{
  "arch": "vit",
  "model": "image classifier",
  "dataset": "short English words printed on busy colour backdrops",
  "train_examples": 45211,
  "image_size": 40,
  "crop_scale_min": 1,
  "horizontal_flip": false,
  "color_jitter": 0.2,
  "cutout": 0.4,
  "targets": ["word"],
  "num_classes": 237,
  "norm": "layernorm",
  "norm_position": "pre",
  "activation": "relu",
  "mlp_ratio": 2,
  "head_dim": 64,
  "fused_qkv": false,
  "bias": "qkv",
  "qk_norm": false,
  "layer_scale_init": 0.1,
  "parallel_block": false,
  "inner_norm": false,
  "drop_path": 0.05,
  "patch_size": [4, 4],
  "conv_stem": true,
  "layers": 10,
  "width": 160,
  "positions": "conv",
  "pooling": "mean",
  "register_tokens": 8,
  "mixing": "mixup",
  "loss": "cross_entropy",
  "init": "trunc_normal_002",
  "residual_init": "zero_last",
  "optimizer": "soap",
  "beta2": 0.99,
  "lr": 0.0016,
  "beta1": 0.95,
  "shampoo_beta": 0.99,
  "eps": 1e-08,
  "precondition_frequency": 10,
  "max_precond_dim": 1536,
  "one_sided": true,
  "adamw_lr_other_params": 0.0013,
  "grad_clip": 5.0,
  "l1_shrink": 0.01,
  "steps": 7200,
  "batch_size": 384,
  "epochs": 61.2,
  "lr_schedule": "wsd",
  "decay_fraction": 0.2,
  "final_lr_fraction": 0.01,
  "warmup_steps": 360,
  "weight_decay": 0.2,
  "adamw_weight_decay_other_params": 0.01
}
Rows from block 7 of a small image classifier, named by matrix and row number. Rows with one number belong to one neuron. Each number is 128 + 32 x the weight over its row's rms, rounded and kept within 0 to 255. All counts start at 0.
Before each neuron's rows are labels from the 100 images, of 14848, where the neuron reaches its highest value: "colour at peak" is the nearest of a few named colours to the mean colour under the peak. Only what is clearly more common there than usual is listed. The data: short English words printed on busy colour backdrops. In brackets: how many of the 100, against the usual share in percent.
# fc1: MLP up (model.blocks.7.mlp.fc1.weight, 320x160), inputs 54-107
# fc2: MLP down (model.blocks.7.mlp.fc2.weight, 160x320, transposed), outputs 54-107

colour at peak: grey (46 vs 21.3)
fc1.275 [122 104 217  30 183 101 124 142  77 133 147  89 110 106 131 175 156 143 123  97 125 133 110 106 143 134 120  98 124 124 121  99 108 160 128 137 127 139 150 204 142 115 105 177 151 102 137 161 127 109 121 118 107  93]
fc2.275 [146  70 150  96 158 168 138 125 101 102 163 103 141 144 132 103 175 149 151 132 122  46 128 111 117 131 139 162 135 107  89 182 129 111 129 189 121 159 144 113 100 161 101 147 157  97 148 155 128 147 162 136 142 114]

colour at peak: grey (43 vs 21.3)
fc1.202 [ 99  74 119 150 147 148 108  73 161  93 107 173 163 107 155 138 152 102 129 110 110 128 124 129 130 126 116 156 134 100  76 116 106 166 118 139 139  72 130 109 243 144 116  96 127 135 156 135  92 124  54 128 128 151]
fc2.202 [174 177 121 160 127 190 245 164  71 127 194 114 171 111 121 147 127 112 107 131 174 137 104 125 143 138 190 113 138 101 110 179 142 122 142 121 131 112 181  54 171 131 116 141  98 136 146 118 111 131 126 101 130 105]

colour at peak: grey (44 vs 21.3)
fc1.312 [147 153  84 130 140 130  80 153 116 221  70 187 106  78  93 125 128 117 118 147 115 136 131 133 146  69 149  44 150 141 100 129 109  94  53 128 124 168 120 196 113 126 112  90 175 166  49 133  74 178 139 111  47 126]
fc2.312 [171 151  61 222 109 125 102 131 154 128 160 135 112 128 118 209 109 110 103 176 174 149 128 118  75 172  96 126 105 136 148 126 125 127 135 124  78 117 140 115 147 144 133 164 123 186 117 105 110 160 125  81 134 186]

colour at peak: grey (46 vs 21.3)
fc1.213 [ 82 136 171 173 164 108  77 105 126 116 179 153 130  89 120 161 180 115 101 133 104 132  64 110 165 111 154  60 110  30  70 126 134 108 148 135 102 127 133 142 118 101 123 126 128 184 132 162  93 123 156 104  76 102]
fc2.213 [128  90 127 108 114 157  75 118 123  89 210  58 187 148 120 138 127 119 131  88 129 175 116 163 116 124 122  84 135  79 168 123  40 122 123 128 140 128  74 128 135 129 126 123 133 167 109  98  91 205 192  77 117 202]

colour at peak: grey (43 vs 21.3)
fc1.37 [121 120 122 138 112  36 120 134 138 124 114 203 146 130 149 127 123 128 132  54 129 129 157 117 202 118 146 123 118 110  75 108 131 128 115 136 120 131  62 125  63 122 135 104 165 112 155 136 128 124 111 128 104 113]
fc2.37 [134 134 139 135  94 108 127 121 127 128 135 111 120 108 133 121 128  96 100 111 134 163 149 155 104 126 122 140 141 122 175 206 194 148 129 129 130 162  61 127 152  35 123  90 167 174 128 147 125 162  57 116 118 169]

colour at peak: black (37 vs 17.6)
fc1.147 [126  96 122 153 159 141 119 170 184 112 180 153 170 124 114 194 122  80 112  93 138 115 143 152 145 118 119  92 122 126 217 129 140 139 172 132 115 146 158 128 116 126 119 152 127 109 135 149 173 109 140 125 124  37]
fc2.147 [182 110 103 133 124 126  68 131 112 131 101 124 139 115 139 108 107 167 127 149 126 122 104 168 112  94 195 127 146 132  59 140 131 133  85 126 124 128  78 134 178 138 128 151  98 138 178 145 102 159 143 131 154 188]

colour at peak: grey (46 vs 21.3)
fc1.38 [158 130 126 114 112 147 156 110 112 172 139 160 115 132 120 128 140 149 133 127 100 128 161  97 129  91  95 123 130 255 211  62  79 135  76 157 180 114 202 111 113 145 130 137 147  92 136  93  95 173 131  86  86 136]
fc2.38 [106 131 147 173 141  89 178 131 129 127 127 143  95 163 110 140 142 175 145 121 185 139 147  78 111 136 115  92  89 222 126 125 138 105 149 130 160 149 105 176 143 128 137  81 119 136  92 212 130 132 126 107 112 150]

colour at peak: grey (53 vs 21.3)
fc1.269 [146  94 123  87 131 183 116 144  82  80 131  96 119 102 143 129 125 139  66 101 126  92 136 139 186 116 103 112 140 111 140  99 140 140 126 111  93 155 129 121 139 134  96  80 132 113 216  73 112  92 122 147 169 147]
fc2.269 [162 153 182  98  80 188 122 156 176 153 146  63 188 149 176 140  92 114 146 128 131  80 106  99 107 168 135 141 134 133 109 121 198 181 137 102 110 173 151 157 117 130 123 124 145 123 183 137 124  52 134 131 189 134]

colour at peak: grey (44 vs 21.3)
fc1.238 [127 114 107 172 231 148 182 142 112 145 131 121 110 105 156  92 177  70 148 127 119 119 139 134 160 138 128 104 136 123 162  93 115 149 133  24 125 105 167 159 124 146 131 143 113 120 139  96 115 164 117 139 101 183]
fc2.238 [103  80 127 169  89  90 128 164 178 148 127 143  86 131 123  95 170 129 130 125 166 157 137 181 113 121 127 109 153 229 214 127 137 112 184  31 115 160 129 113  57 110 129 164 115 167 182 132 151 113 213 122 132 138]

colour at peak: grey (52 vs 21.3)
fc1.239 [151  98 139 128  79 153 121 140 114 128 154 178 120  95 191 153 117 143  61 152 159 101 138 196 178 164 170 131 127 119 120 134 139 128 129  62 113 150  26 109  76  71 131  97 228  71 129 210 122  99 130 146  18 125]
fc2.239 [135 111 213 117 108 137 128 133 130 122 136 125 133 109 192 119 133 122 121 166 134 118 109 138 104 112 114 165 112  46 100 170 148 111 161  60 128 146  66 136 171 118  94 133 255 113 164 151  93 143 140 123  87 107]

colour at peak: black (42 vs 17.6)
fc1.132 [ 91 104 120 121 117 121 107 147 129 122 140 145  75 137 192 129 108 139  63 143 136 125 142 143  95 137 149  71 126  84 120  65 123 116 135 145 210 118 123 119 112 136 179 113 117 131 105 109 121 142 130  57  89 126]
fc2.132 [155 146 137 124 148 112  72 144 125 189 128  44 157  60 137  98  85 106 160 123 132 112 142 127 156  97 125 137 134 135 151 131 121 129  87 113  70  61 130  98 143 152 133 161 164 121 114 135  82 168 135 131 129 151]